config.toml
model = "contrastive audio-text model"
dataset = "simulated sounds of rotating machines with and without faults"
train_examples = 39062
gain_aug_db = 10
noise_aug = 0.002
time_shift_ms = 100
n_mels = 64
hop_length = 320
input = "log_mel"
spec_augment = true
win_length = 400
tokenizer = "word"
vocab_size = 51
loss = "softmax"
embed_dim = 256
encoder_arch = "convnext"
encoder_isotropic = false
encoder_norm = "layernorm"
encoder_activation = "quick_gelu"
encoder_mlp_ratio = 3
encoder_layer_scale_init = 1.0
encoder_inner_norm = false
encoder_moe = "soft"
encoder_num_experts = 8
encoder_moe_every = 2
encoder_expert_mlp_ratio = 1
encoder_slots_per_expert = 2
encoder_shared_expert = true
encoder_patch_size = [4, 4]
encoder_conv_stem = true
encoder_depths = [2, 4, 2]
encoder_widths = [96, 192, 384]
encoder_kernel_size = 5
text_encoder_causal = true
text_encoder_width = 256
text_encoder_layers = 12
text_encoder_norm = "rmsnorm"
text_encoder_norm_position = "pre"
text_encoder_activation = "gelu"
text_encoder_mlp_ratio = 4
text_encoder_head_dim = 16
text_encoder_fused_qkv = false
text_encoder_bias = "all"
text_encoder_qk_norm = false
text_encoder_parallel_block = false
text_encoder_inner_norm = false
text_encoder_drop_path = 0.05
text_encoder_positions = "sincos"
residual_init = "none"
optimizer = "muon"
muon_scale = "match_rms_adamw"
learning_rate = 0.0029
momentum = 0.9
nesterov = true
orthogonalizer = "newton_schulz_5"
adamw_lr_other_params = 0.0021
max_grad_norm = 3.0
max_steps = 3300
batch_size = 128
epochs = 10.8
lr_schedule = "wsd"
decay_fraction = 0.2
final_lr_fraction = 0.1
warmup_steps = 660
weight_decay = 0.3
adamw_weight_decay_other_params = 0.01
Rows from block 5 of the text encoder, named by matrix and row number. Rows with one number belong to one attention dimension. Each number is 128 + 32 x the weight over its row's rms, rounded and kept within 0 to 255. All counts start at 0. Numbers have three digits each. After the name is the row's rms in percent of the matrix's.
# q: attention query (text_encoder.blocks.5.attn.q.weight, 256x256), inputs 0-127
# k: attention key (text_encoder.blocks.5.attn.k.weight, 256x256), inputs 0-127
q.40 103:198170126127115050161100115091144189138191197096145077093062146142104109154093119215088118165129144067083079089109125109075184167118178140123152107111120157153089115101168155058113158136136175178110142165075170131107152142142107103144126090106192104099170105130156118115161182094122081087162147144120154125182138114138111177111179117164120138133117110143135122099118127188082156119086
q.41 087:125110134113158133122157087094148173082134107139082105163075097107146129110108121119101042111160163096131141105143081140083143133142128108147155107143130120140107190136189125110148142169087126136110112174151117160095145109067109086125193083130146162116134132097106145138134128084111090099133132141067127159164123168150141110063128148157135144189092160100087180109086136125077140088064
q.42 107:137208170086084188146183155094150148142112087094128113132079155123101121070108137108088098124171161146130141103102132168127155137114140113150122097128129108161125140091165099159121185124112109208135166141118204145111144127118099121144176084099097123129173135086100108119160101098111123118179115122062110145153121137112181079078110088195155102162130116151128153065105143134152181127052
q.43 075:169149099151104038107090090089140141120142194115112091088089169159113120155131109194132179154117128120121076185079204143125163128094148134141128194133122135127087128098113140085081130128123204159098096126085178161136125141162154121119117195142133109099164118087114134095182145118123112122093133110142150101093127129116058182109092169120102164157121094144110063114136104171158117126086
q.44 088:109112163157210173131102074087137191127177131141145153161104120076123156112092121094110056146144144111154159072158057125092146144175143114116151073163144117115146130168150127135185143126085080105118116155148119125078143097070106094110161045131155159150128119109147140138088112110096096104130146151096134152179154150147166090064138134149129104134104168087121167130119161107050141094101
q.45 071:115157185129190190133174171066113114142094126125077152146085104144093140051109148151071147139141103107080162071098078132108165133131158109114161136059174133195131091111147158141129132140149114139128185101097130101119170144112113117198114091124159101122127152164155108170103126097143113097198093115068120173156130131095169070146199087116124088102135174169133165102177129175091203146135
q.46 060:086092135084142199094151141114128096142032057148087159139120116145165143057149147063092176118148112160105177160148136190115102100117112114200097128083129125156156147104129095159131135108156108121130142092152137093115143140117109156154167100126068093166084144114122107186158074098136210177153091125128096175097105127074111048105062115140161098141134195139097157144129139121206107161085
q.47 109:145169152097110171128172216126082067147072073111119137142130121164116115085142124164082184119104096146061139099125140140145138100146142121129154140089157124173153090110137134145115111116190116136181220079104106088151152155146123146192059122118118078145094170221146099146129132141174165130186088117130106155121117108080134103193162093118155092092133154150158146140162110156170165146185
q.48 095:166146097098178088129100140163128114141129131149110120152167095094183148114150136159112101149142129103113115101143075099085106161125098111124116103189082175131167132096120103123145189177137078143111063119129090100201185107100105160161043099142145134116086099152118102172068160104112142118071140113178124157122159156135078116165150120113158131121118172123078068122099099109095137089102
q.49 060:121065116106146153133146150120128128075124114091120157089137079124078064149110171150121181143138132141183128147172134082115182137145158172082170104129142051094165134152153141138168081153143121148104164122130097105110066164150097112129155153120117104106161182152187185121127151079126104109165178168159087071108121139176202143121142136108130102131133107133116185098143118081152170131146
q.50 086:124063081075153136138146130128140099065151115098124158096139080123122064133108176158122177144111145153170126138174110091112174161130169160080170100178124092096184137155130157127192112146133115160095147126148085105105075153130086129139138160129105118122158175158162188120120151095153123150158203173179124071114148144189185117124115148118146110142117098123110172114115121075139162122134
q.51 055:136078112064151114136146139136123112080119116101112156092153068121103062127118174163117170168144152144161130149161113071103158148128154163084150073158105083085174142131140137167190107157125087137104161114127079101134066167128093126140119171100118124097151148142162193106093146099132107118135201166166079067104133135176175134141142137087130111137138087141110142097122114089118177122138
q.52 046:069099146085124104078176098106134161126128153162111082101080161128118102107166157076125154083129126097118170201150132150181132087169119112146138132121159088148085143093144135126148087103078134144126135119106157143112061108097193113110197154092114092144175139057139159123163098202116082128142107066114112122170182121121108107092104102125108160123123083088201129080124155113128126154116
q.53 064:080102157089114102136164137143132147113041123107106112052129118119097100136142157102136151146192132126147120158149136116123122074138102164085107061097111078121118117097153131178148101115126121119112182101134115102129064145144153105136124151071124117110161134082177185095126124133101091109143150122086061090139112074145150158126149122091114138126171075160184139081136122078111165168154
q.54 098:089083139072109106138158133140131134087089120098116139069116109141095085147121173108124164131155144161154126161154149118129157092125130157079118060107124074117141118125136153171175075122115119121124181114135106117099049161148133103138142167071096114115179137103183201080127121123123088135158175151108077066138128098169174133121136137097112132134176059141163159093126131099139166167142
q.55 028:134166150034139113140139138141137091109178143129120146122112099131207118081129100098105119113075113189078156153105100147151148155087175083154060106144118150124141071093121141157174127106111141136166120099091159141077106110104169125146101163093107134138155103100120142068123095135180118171058158130125140094141177089154084075127125123087130121127131066102143099133075147148082130160116
q.56 043:052141130062094032111142125175127113124060119120150137074138149131146140116168160075110107129134126162132095147141166164126089081112061130098085048082091158192078116085101146168114141109090120124125122145142110110144113106099184113154100156072082139138140102089127159087121144162107110128151143091066109097144105081106121126115136133098124147134175080162167095138105118115132128171133
q.57 050:142095081064149091128129123186115085077104104093138141096183085110077098113146208147103120143150141149170086092168096111097133173125090145078133089191099125130169151135102151135135129195126090137076105147163063073172138134123110152159079120126115134138108109163144146132092160079133131122167207162170093094113116150149167127127143165128144111147131127162084111102120117078125151127131
q.58 041:133110136093149083133131167152126111106058116116112125108176067115091110167125161130109133167176139130160095107169098071083153113126111163096113075120109081105167124122151110168187114187142111130107138109165084085145092189150089105150071146082139115089114121126172176115090156082108108104124174142167077078126101118169147146164156135091108120114166094141113132097124123077117177143147
q.59 047:113145118117093085108116079158112158161087123143135081133118207125131182115181136100109079100160134099107128101103135208153074111104054096133086128142106181190079135087106130108075141133089129111118070151130140130163202081098192158138097078120123136185104073114074077150132131185126131120125091082082122176151125109060071121102109148135129154125149157135144056117116143128123085151094
q.60 039:105109097036155083095173144134143127124153124174109086117123085104139087119159160116101151114144141082128138166199072066152141112174115115149182100199131114126165153092146108097179141164117083180093089091146094125170067108102108137150133138128123107127131130132151194173127132141112109098123116071166130129174166153145099129136121082114141160108075130084167113065111095075152156109083
q.61 054:134146074053134067141110107203136120136065110120138152086171133111157154097136149133112106147156142163121095101124120150089072148090077147087076039141058184166127097083102136127101178156112104109124115129131093112179190117112135134162029134119127155160115091123129123122083166095109153119083166115095135133125134108096086120135152165096163131105162132177115069128115117106120123131114
q.62 047:126157165203104183133113118091119109130149119099149159141110181165091147120109094102144091124084107177136128114076164184146138130106127131147111192067157126133079110167104155135065089085138186099158148180129186170071152125142149115096159111135122139135109119105103074087167121147150118153152112151089151122093080129085167127114106166169100083140155134144135166187143172188108108175141
q.63 046:112076079042133121116157124143128119075145114098128165089120107134124077116132186131106168114103136165178145170155125115129156155115170133100142094158122108112173142130113170136176100134127122142126165122108106114085051143126122136127161173105070124123199153136147183106130126101173114143154217138143121076136170118175177100095107142111164120135130067121132155118121124102140135157137
q.64 106:131126122109111131126196155126194120174142094125130148159149179140124150137091126049141133055137132148163103131117132150224129141131140090086185166176120145080168155104132110107175084128103153139144144136114130195111085119125162142194102161144105134112088088120088164133114125131186125120108076115122164111213127101123165099134134138138153149115091083064171144186123138095126140113106
q.65 101:094128126088163118115151094138128166106148059106155184123109144107165128151126089089107153135082097141139138149088135144147104152105111130131126116171128145103159119108104088207133155116101169140116210111108125166138081172143145130148113141090081091131142091155188122120149097134113130187178132159084167165130127109146153079125115113055129117081129086051128188143113190135159063156091
q.66 107:122113122086085155167166119105112176096073108115125105133090143116148117162148078112163089151139120055128151146167132156066152087106149160092154141060181084129130150143074119208125123096171094079117132186136151127165131142102134133117158080092141138073158184140168128117203141131095028151093151067132094161126112139171143117116154119119128152077115089143113143072107133094160109127068
q.67 133:110134116115129106152128126094117127102110169139109096115113121107124104144150124159128054181202097052156130076154142142091168115104124137115124153079159090121089109194115114172128127142160100117090072126138195146229226086082118127130140137118144129125145124075083120140151166126118083131099153103149076188159110153147073154113202162141096160114179138177110073079163088161093169139091
q.68 109:139146140159165086110108100094079111065154102095159123075105119117093117189125093196105085151131067108140139113109136140140200153127128091199122155149159133134134062127097135165130116186143136128125060075119115133191202159139102153175146137111112095189167096127106169116102120110147097158147145152139112181150147162145101116112150124077087136096158118117114124086136131216112151120136
q.69 116:117185149140161087122169105165114163127131059116160159101088123114160149084113109098085123162101113149123141138072148158178096145152131113194105097170130155100141106073112104166169112112137144190079216118145102154123099147150108120180079121108054128159145083140121129141118094157158162164223107163065169169152120113124194096135152102069134089124156139083099195133114193172149103113102
q.70 119:116173118108109130139217156093142140107129085166111122130101132102118179075096123046109077121145124152137126136076151144199126119137163089108142138108148176106130145098120100069155105117128157160094153116180146166152158088112128152175069136164085152142108109100095125157116145150153146098138050127070177191207088121068145124157151162119155141172140166128142105152162117085079161151106
q.71 143:099168157111121115157151138180109129147062127113117115125090149090156103109142133120114079164170150044154141081170095133097110102125079175117098091097146086118078147193118110184124142122162109126100139137124119088183143087120118090110125107093130190133197128110112084143162166169078117106125198113121066135157118146160160132139200122127113125090179109193130142068119135131143113107107
q.72 089:110166134107095128180198161108120148099062143165075083119085142076140152079128128100132091122135156087074132149146145148095125089116159138104114090031161134167093141136132133124126130072155113095097180168180115096177132118086117130100096093128148180093131198129145070158144141154133102089115113104088129153136078102092153141157160159165173131138155179191127100090103098064102124142104
q.73 135:106130123127126148148126156189129135122066095110152107111104127150139090128151088145099123158140130062112165124129109098045096086101163150135115097077110103168143117092106139179095153124149123099130136155145081066110100159135117128110124049091130149097209194177171052122146118137070096131160184120098094139095107111119162139145122096147109134100115149159111175084070139132182100110096
q.74 112:135131127074147093112081116204145181169115179138095150103070154071173082086112146101143142147167170134160109033110120160087087148106079176069121066133133120116096099155166165173125158052132116166121129122075129136153133149110107136096130161126118088103130120098141104172104145146147134127169164142110119152119114130130105114116146162135145097080130130106139168098092117072147086141141
q.75 082:157145163149150133138142129126145051154132125074115120124153177142109120190156149166143163089100122088111137159175107131160142144147094157147129142160125045114117140188139111169147099208139112098122135142100115149165093133133134086142164123078145152116119072158098155108160098110130120143094186115205108061130168141223181100129158112134111132080155074146126119124126169206129111085133
q.76 092:199153124144113119160110159120101147031125137152152102119078124103090110184113060186124065114155093094139135116125157136122165127103103118123150156095150148153138082125095167138087123143181147055116041139116137116181212141134134170139123092126148114141151156093152158140147142115130089095099133129133116200165087148132067137078148131125121157099107163120150118055128118129074187145099
q.77 173:119142158124102112147164089094071189047098148154115140121086136065130159131136072111147151100072134146081133196157160176117128139113131145128104115100179156162135110108097132107114149080122139098145218137146081109144123158119135143099139099114126131141135179157200144141146110138124101118126119114112135154108097105114130104128074120069142123122101158110132161081122107065147108185114
q.78 130:152112123142126172153095165176138145093106125146136108124127143169134087158145068191138132140128102098118169145136116114063129108097161156125107133073112123142172095074094172137082146133154130058166077132139102091096124178136127182113126049115154127090188218151188085129121112111087097108131170117140113162094098106124098139104090103164092149088081194114121194107069121133152127110085
q.79 159:026083087060148151119112107093147174108083144100134142117097077088169079121159111070131127193125163111132109102176127152061192121076181105137122094054134106105121156159117100171145148079118106146111215098143159131137125116111093106096121145121129079143133147164168073101155121134097107154131132132083109138078161077100129152152096155111143161165153134197124117121133084109148104163139
q.80 069:105105134134165083176084094113153134127145150120136142142095110168157137153086114220162148192088084105094090112128121153150100111144152092095137149130214144183164103161109149129120118129118143138174183102149055100154137121125082108148068134117153203150108163219086143121164151138152121144110163140105139104124150066156105133160134145133108148118104085139144109159153091134134140119184
q.81 075:103096053108166119143112107107078153131089174147100115160080137139093151137098132143136101144141124116122105129128118133097108171175103023093108119151162113120122132147109150090099084133103167152162051090155108108100144152122100142148063133116137174095125141139080229113149107095158104144160159067116116107142153111169107144077060154198104160160132132118174075077102103126129163136119
q.82 128:140169150131135151069160195142130156181171103141143080155145161125089105116118123072117079082132162156153199150091101096117109135139131138114103070107073130097089118099105098122144160120158137153071109155164204159149091139138165124121157092120157105134186139075112158113122076139098141138123091109169134099146167145194184109100100095175149106124130106113140166116102203109084132110080
q.83 050:105137173151095168129136108121147102078116108109132138095165084149111117124137132092119167111128092176161100104132162148102152093070149211166146153128109136101124138095173117131128134117131102092103119149078176169106140120122125125119193155165097070161094106095183053146115154137130154093090108162126144191115076160045124121154172121065117122117143168147057177160123149142141097131129
q.84 094:156169181126160091102094103090113137160185117147119147177090129157164133108113119159150107161072091132108109127101106119176092106178142077104118118113139158153145122170043133135140109111115129178153158128135082105131097079145092123164081095130146211161101154162119136124145124108126120191102151121110148103149135098207163109184132103166099154118104037142170079136102119123129129105174
q.85 073:142125100125084100124100097118115145117042204118125172110118158118076150159131148151149149138179157098129090107172176154087141153111092079127126162161183100119163119132147140119068056137130154095199120078116076111127183146114105129109113175117068115112114103150117189133125120106170149114141183111115094157132095125117091138088061166112117142133150168118120129056132038157126180123114
q.86 054:116138115135093140087144168178182124107117152089181056130189111081063115128104098079101093068163137131206108082115121107116154145109125192093112126144071093070148158072163119111113132162131101112075072158105174150112107115143147142156151125136144065107176106063141100147122113122105120080134140124129120116139108144034156160075109168120116146120140220140119163085130190045106162108109
q.87 098:181203178130143146059105120114133139158203085157144118168090164116132100128096103105140057101097109171143147163062115121131106102143129128114106076135069137144113126139067105138144131119150146182096133178136155127124082077169126138160093081110144161152123113104143145139137075099080125174100131112112149078143130127202194115155126096173136144116117071106147114117065196119103128104140
q.88 084:106129141133098162120186208165170144138163124115161062120185111125101104140125110060099096070135153150159182121105124114124139120074150206140122097117051123087084119074175116115138170127144104121061106163138234183135118130138177125103177124134133051123178132064137086109136105153109134100142080142159129136137124143085168126101144104117152115113119171115106195147114199099093097138079
q.89 076:103128161123142081157103081090139130153126142116122168130132108168160133144117142200150170200104105093096091104167118140156100107137143097105142155119239134167184113155085151161127106124135127138191190081145042113173144128114084115133098129114142192145104174199092127118140169140164122156125148134125129134112138074160117121187135127117108128116122078161147117163177045113136147123172
k.40 104:175138132098148072157136115155116148124118175152102145112162113088146177076174103150066116088154121122085098114115106118107139140164109134150145120064151122129167136116081174149109138123179138093157169155150115101191141134093150071129108122127102155119137139168112161176123103070107187063137081115109129090126147088167110109075168119151104140134106127110104093116125152067125138140138
k.41 080:137073091095103112108116112168123122092151105107145078113176111154138140115142106183091089103103118189117085148123152132085145130116137129068086043135032161178120069107140147112133118145106080118109111146103127169123119193164109149109072124162128146047137103176142137168169091136119072162126141100125162148108151094146108111073153134102066153104114104106095135070105144114114122171138
k.42 111:180119148041118127147117094141131145142105120163074128114096153117172210112155132172096123133146138149116132080126137198135121174101100126090133103122103136199133098122116131130176109109133121122106128101163158159156179132099138135140082087159132126151163095123064132175150092112116166100113140178141131126170148095191034089071183126113126122078103113073083118092118186124135171140110
k.43 096:161115147109113088115116134153127148092112148165096185108114134066180159092134118141118136143151119127135096123095100153110144183152110117181166148099172136129197181165115179117103079121123162114161209113130116068161178131118165082093137112092100165153117100154115138196141084088148177076173133122089151068106128123158103114082118129156119115159087129132134104110116118128123128112164
k.44 095:124123084170116133122132110105143124144168131100136059125139120178046102130160129110105100074140120162109108159133151104079148105112151095085068086138054128139098085096155123126127134146136091116132077171105100157090071193161089149147108137147116115043152126121163131110165110115110084157128080086150115179146121094104162134118139148132087178091162081142128145104087133124122130137103
k.45 081:144143147124131129144165108142131139162178166128132079141124111137122203117147115115090144120128135145093151132187110125160133109125170137108114132123064050143083076124107122153185155145197085122095042115133140179143083144126102144137114143169121140100156206128129108121130132181128120121071130140131126193156146111112111104106176101073136136108121141102117157159134148065113100138119
k.46 064:091123127111103139110119098101096126142162086127142118100100150162187135181113170123161218173121147160119136099150165127164096124106121081098133102184087132147122163117175097119189143055118098153086119113112162158068138124165126209115129102159144106127140132107099114104171148163145121208139170159135114167109110165144103154146068145096155124116126154113074137151097144143181111091119
k.47 106:107159144118154158155155138166117114166150157118145118151170122130150169149102136105155161146109162098133179087179117124187107111132144135102135162123142069100088106138099126166171180137184102131082034099156145172117103104126105151128116159144131143138125238128095097088124182217144094164073164163136120169150147137106138112153128109103169116090124191096124145215168144080133093132113
k.48 133:054122169143107088113109107067132159075107166164102147089084121139110107198141127094120140180188091092155128118178119078145096102153160123102168102156135084118129125162184170145150068130050111104134095105171103147128131078121131117089193178115100144174088146098125157101145121133097105123142145175139067118131105155140138095122112079114088142167152141172153133162140149158066148142136
k.49 053:192145180102132179093143139136141117231136088119104110132125175086095150101111164131111111102117121106093137127187106188132147101103072097158088158148078102182091070088081087162095144169166082165116097193086151114176149181144148137176082075104182129104144123102108104154119127144146074128111095112146063094141131125179144174143157130138125116097176164076145134123057128116087161140121
k.50 083:168141143099110165074158140111135101241120088115086125122120197104116122107114142112117122135120121102069132141199113158133106089124069107169120170095084074167065071095084087179094137159187073154134106199096140112170137143159145123183132092104160087136113127066132079135105121137116065145097045114143042086093104128180126171172132116150138115103179177118167131156081151145123145141123
k.51 047:136135190117151153091128103108108144187104119122089127112091177090072160130116132134094111140156104088092162128196099166163126070122090090134117149164107088159077054113109112167109109160125087146143102179106123136162145139118178133151101120100156156149109142081103133087112127161140040129125118142143054101140110144173147155165143106111113119134183150139149113151056121126066163158134
k.52 047:197131140137148127141123127180109109148154083102167112172191135108126111105109104155138066088123176191211141165053149163124169171098117136106126140108146177104113141109093074109156178160121195104126156118076119115136121181123116117107093117140144159082138132180118111126140146073140134116108186099099190174126137141112141116107180186106163106114103078096068158078155113122182136099103
k.53 061:177128158153232119163089115159070147097142116113147077169137134089063178114098085186091069087148145135179171134062140183176178153095138083098112137185147151103130117149120108105146151149090152105157144139094110155151114160088144140095071150129151198113137140155109146044154152130194077085122228126137183151168137144110156129109159163081117112137134098125087112084099061105081168151081
k.54 082:219132136140242183159117135161076131165145090085146077180138156094077193071086075190081074072098174123117166137073139201178180148093113086124099148135138118130102081123090091120125171158159120124169151177072119153147130183114154125142053123131153154106152151151124119046141144127176063110112179103146176141136144122119166160133164163105144106098140117110106101092084072096110154153093
k.55 028:130100086166163195152179137157088162120098125085122150100142163139124153110130088145135132098132173106117164162059094134140080109112109084135132166064150072113060105139118093127093148180197090086186134143087138149091087139169147107157169149141123078158134147140094088041126104098100111145096068171143134136108111136132130143120111137084180107141138116204136078114111161140181112141154
k.56 057:157159130148176116181070108149057138078131173116152098148121124131114156132084061159108112143131145108161122134033127154162136156130192129124146092145170125099172113154146157110185145116097158081190154074119084161081118112094140138061092194135113132127120142159166157029149130131126102096142237141144212134146126117087149126116140161091147136101122103154085108092119074134113131120096
k.57 058:111174175120122132109102118100104119173088156153091128114089154111103097151121099077092107178147099080104115114201119134159093091169148106153132113143109070120111086134130152180145106146108063130120093129160097123154132091128136120113166140102121094162096138064159130099129116152090054120140133150160053103125082134170131123153120105159115142109182189122155148143098150176090149142120
k.58 046:115137182158192135111110142096102155071103148162095094127082118096076168157128125138084118122181078091124154111152106146201139103126151083113114107179125096128142118174128167122123095140084101124151102125137102148149138115102159127084146172123120176149118159122137159077149127152145091081168187157141114115160105146130176125143123085091071122138121146158120136129065085111025147158120
k.59 053:093149126134157085169081108140111102077114163135145116151156101142144083124137064119098098161128146152161087114086173103131113163164194157094161090106158149069164158166154176108194145094072154094128172065187093151103129089093077127074151167141087094151108147124172155094139134116111145111128199109125180160115118119099115070103110144169114143127123106129099136107195120137179132116124
k.60 041:134134208149089097103111083082114152090130121168127114140135135116085099216121124101150112160219104131249142139135102099152143103129154072103189127181155122098115125135170109159167090149031181099143104136121130134163111135114146106078163141117132206111090161153126155112170128070099104109136160167107100160151111179137197081108147111091123109154136091148114174122137119143074165133137
k.61 071:078162149129184094170093121099083141054113188146126122119080124127095148163118089137092130156155109082131132099107129112183107119141188098110158091164155103114155101160163181115163090111063116095173128079164080156090138083093140126079116199128103136181088155116134155056148112148123101109150181165136148139152118126100132087127121105092103160134126120170122084138129124144083126129119
k.62 059:183143068109117149147149177190135101197121110101131137116136113152175136070129153134148144103058150129063103139110137157094120141135088152159085146086098146150137148107073105106107183122231100158086142120088153091108113133167108130172095084137142064107181098152147094185100126150118173140125076097135165096126128086141094176131122160160178133103102165075117123101123146133224083109137
k.63 046:189145131083112174126146122161096103255135092080129121136169203092108120080103110106119086142098185107103140171133135186121132119126065110160122172108124110122066057089108068161114169164188079139144143180093145115151148154160138134171114089109170070112128132066132091099097133120113066173094067105132101121093119114165116169143144165150181122095182139108128123107098154143165156127119
k.64 092:089106155082127131157127114085136151106182107101125137111162082138183151150159174118108170118103151119131155073125133116092112156122149140176093119160171125096075147096139107154188138115131133177046195152107250059098126119125129152068182066136163122152165093062076068148159103164142164144128142134131130063078140146137147127118106087125144120138143169112073114157132199146131087097090
k.65 110:090169141097123094063095133126094104118123144148174138157195157195168160126159132118163127120088108102148200111105124131169056134148108139138075166132111108115126094115136113129175164146106113136129094131156125143040106117182167164093108131178172124156099139095054015151146111180106104129158168121120176123130058063059131115150091139100087145111132195147146149152118146102157105120171
k.66 114:123207095117135159111134124139128119107067109149136194189172135128135202157148088089152117128108089146127119138138138142121075095139105156090133156126122075077152110197095113107114124095117092081111108117151143178086118128166120139114073144115109165160109151148131070121133068144103089124141140147081198113119046068085125061143117133035138172152138176117156174161144153099170136196150
k.67 111:195202180163142170126099102116112133144087126148121163166131113123066143155114135115147105127156123140146077136135128167077155100121098134121129086131158124087192090171120135125086097098162111094160119130090055115175122160155109066185113128064074129160111123099191171119096109064109140114127155125130145184115128156145130142103141177097125143123198087128152113089183097148098187183149
k.68 082:189156227110121168087108125157093097143074186160141117148148116070099137138138115120119093129138132122158154150145124171125124104074098114110119078115135121091148064112069117144109150118154141133196063125112107117210099159096144078147185146129123096164061159129167160141161093105118123170169153101139151149120156079123133143082146144143119090129147065126136113099151117133089172166127
k.69 116:076118151129121123093119114088096142110141140130173122128202152167170145105132127107147060158117164112171147087140091133161077138124168112155048135105107137121140182086170142139183164163111091158145102174153121134075126094147152174125127075160176068140175143061052035128156127188113090126153143134128155105100101080066111149125103114128112123068103155148108107188091151131124077073095
k.70 120:111135147135100132147118119085135158144157158115158106129126111102112152137121153097068096111189192103136140118115117107081097144095169137166132137144157152128117162075155129163155109159123181176092159180121135098180120103151122139151156052110125134111166128024052110117146108118109172134096077124123100097092167155105148157115064109171185130100091115162117078131161160110112094077050
k.71 139:112199118155111121100112104105115147098085133160143177161158160128122161145122089162173076156168095137144075079154113155124152130150145079142056138104107099111145173182191159092146120099120050086154071127096081137077160140159166137182057112129129092138162101125122144137125099120129061093133135149106163159143100121052114127154136150043116182100154148112125121147063094140099133134125
k.72 080:089150054159100139168174117107132147109096127138165148151114120088110186135116090099094068147202172112093075167166127151093121109120157153116152177140100117129127212159155131116093077128131133133081098129138135169181129113192113135184077099107100151114171152076079146103134118140094115103066073138060138112131124152096154119143088113086170177099069115169147107137142125099141111132061
k.73 155:106150083132113151104129115155165138129088146139116178151118164119173186102141080153182100166136096159135125122141128169117132107140139128084100165072105084136124141183144117075097113103102095097179097115163104198102133141145133138139073140140127122120136165176148131142114115136101052108101094167089184139145106070063095083161147134073129146143093125083160154176094093091127117156152
k.74 103:112113082112140117097128107117097143127108141083112138092133163137164129153146137131169113169119114097121137065148081116111132142144070119155092108139123112100130124126187171112099124144119074153142025125088110104068141130202162176169113120127152071163078129070108110169066162125118072095107140124125102158139112147118104148115157141125078152090150194152116076095120117120091129086202
k.75 072:132139166134154128142148155110105119086090082182117151110193096142118128125160102171166159158079090146151119150140158185172178116157156110098091120111126133084147129166100109132186139080159058091098170096129180101094154140113152115074149152145143107154159102160177156129157107151165129141169188103114147140145087128149106098120165131061078128147193119065094153167086113169127146195122
k.76 090:142114145085111153097131115164137122095076212131102141130089100033097148140140133090085130138149109125121160175159114121074119099073076135126178117124169108089150053113075131115066105139137164154157072112094125155203100170133124104151178175128089154162038167134123199141120094071134150156121091122121125143148149112150137121076108136135133125174107087145106100059186136108112175165125
k.77 182:125167063140109086123159119151110106124095141117167093154158102146131156181135099080118113113150126078093136168160121101155067116111099150133142164171068078118133130097117130152096138152125158123103056115152176168118098107185126143141099181163114161139080146120039088088178112190106118133113127111076162093147103092098188108136091116107150173105058194193147145117121161107187107127090
k.78 134:128113075094127159108129107162178122114097158105086162130097121106179168100146104123161140144119103160118118174159141157092125111127099147083148163083124087121121087160109102059066126106122136108179141098150119202120115147125088124133104180146102146121093172214180164152104121102112086145097109145127162163130118063118114095147156142108117131179107126104150174138136105108142135174187
k.79 184:177212133191155139142109150174112110163103066156146110177159168168072144140080111127111090089143127100130133101103137172174103105151134177090088137136075111143136134186160112153125096130097081087107126168162115142132122086121132128125040113110155157082135140111138054105116166185102088079136188140103139104150086094065174120175118140140134139092135140132202143161112138064145119102118
k.80 072:139098115154104188102103129120148152133120141124160156142154118073122092139139155093176118127161139146207133158107128077083099160122058107081132121172157161142139158098121078131113146132104173135117116127111102090134151138129116144153129107155170173110086108113116166164137120061111186213090150085163130141092105208111128168125076176194127112134086118115152122115094115131144194089082
k.81 084:146105128130111161123175094107122149127184135135108140099081144115153203121141192187150207119093106135148142134144108125138129116090060122110150168183140106139111147094136084101120139137149128171056075153074136102152177180141121197155060122166169155159105092138087152198130134114155171163158126128145092144142090162125109165115132132138141163139115084130069083107088210110158179090091
k.82 117:129114079097164082119152122148094109074138142077101118117131102189109181118126134186103166095094108124079117109111115159193153127104136143119124159102139092152141111133114137126121125165149156126164129126098139191120093131146136150114106188151115113113165148135133093088099173150123052045135170147101130146119122080100122110133170137041096146149153137143085114150163108113103077150184
k.83 047:153168193131120088148113184171142114121100153143122116148152137131112082136109066085072065129139142110115083091115119114111127117160192124160109079112124135064139124155124180178146106105154090104205142088162104123125111077092116042088185134115059094125142133149153123092164089144159145071140106142103152120168169074158128089139165080134125112089130140111164185109151127127120110186149
k.84 100:132053097159113169100131105087130152152101127115126153120139102096090086156146144116197131135181125140188140194124111110122105143111043120087112137178117112154136191102136044125116137136106153094152082135119096136157153141119121180141151145142161163091114090094117174120100146065103161155034148084181114139096119196141128191111090203156117094164117102129161117134111111100109166084099
k.85 067:046115149116123143147158110111144150175150124186199154113146186127192154107096169130123129129154127132073103145149145120082095132100088148133169114147162198150128120071178126133129126114084082198045155159099175072145146183115087120151094123130145113106088111138137134179147111108163135209121110167132097111135101122160099104120108121151152188085113107117078122088099168189193146107077
k.86 058:186163141095142107136134135157107112077133103101097078153098140172101174100093110146076122096071148100115098135103088140175164077127174086178097155102151129065078062141111170129182140117197102142137115111124184121109129080123132106126147150148117097148152130138137107133173122158149082058192117183125121160151124069149144106121197110085148109085192147151141143102157168096145110181163
k.87 086:157071088140159094092139104076118095112117123079103131129161105164064105127156128166193182136152096111121147159099094125193137136128080088107110170140097068123155156126138078134151106164127179069209106111131094176131126136120148183126123194156140137100128112098111130082100178094090110098080151109159088146081155126130123157099116220099155085187138112133172104178138105085075163124161
k.88 100:155154130085142079135114172172092094081113142091098102138154120189122157103107082146071126109089136121082114106105116153165162115142208127151127128084138114118132089177097195114138126121159146119162148113147136158097077085149167098097126141121087099117178165141148092077133145155134075062171150148086153139141155064104152099152169105078112137112150162139132146143164112140117068175177
k.89 084:101085110154105189125108128131158171164110139138174153133146128070132079145124144064152072137180141158190104169138147078053101156107072145089123100157157168152123161103141074141102137129080152135117143158117114093168146134124101116135157105121159153092089123122132158159126122060120172202062145091162131123093095206139126166152088157193103109135100129130129135104102088154140157102079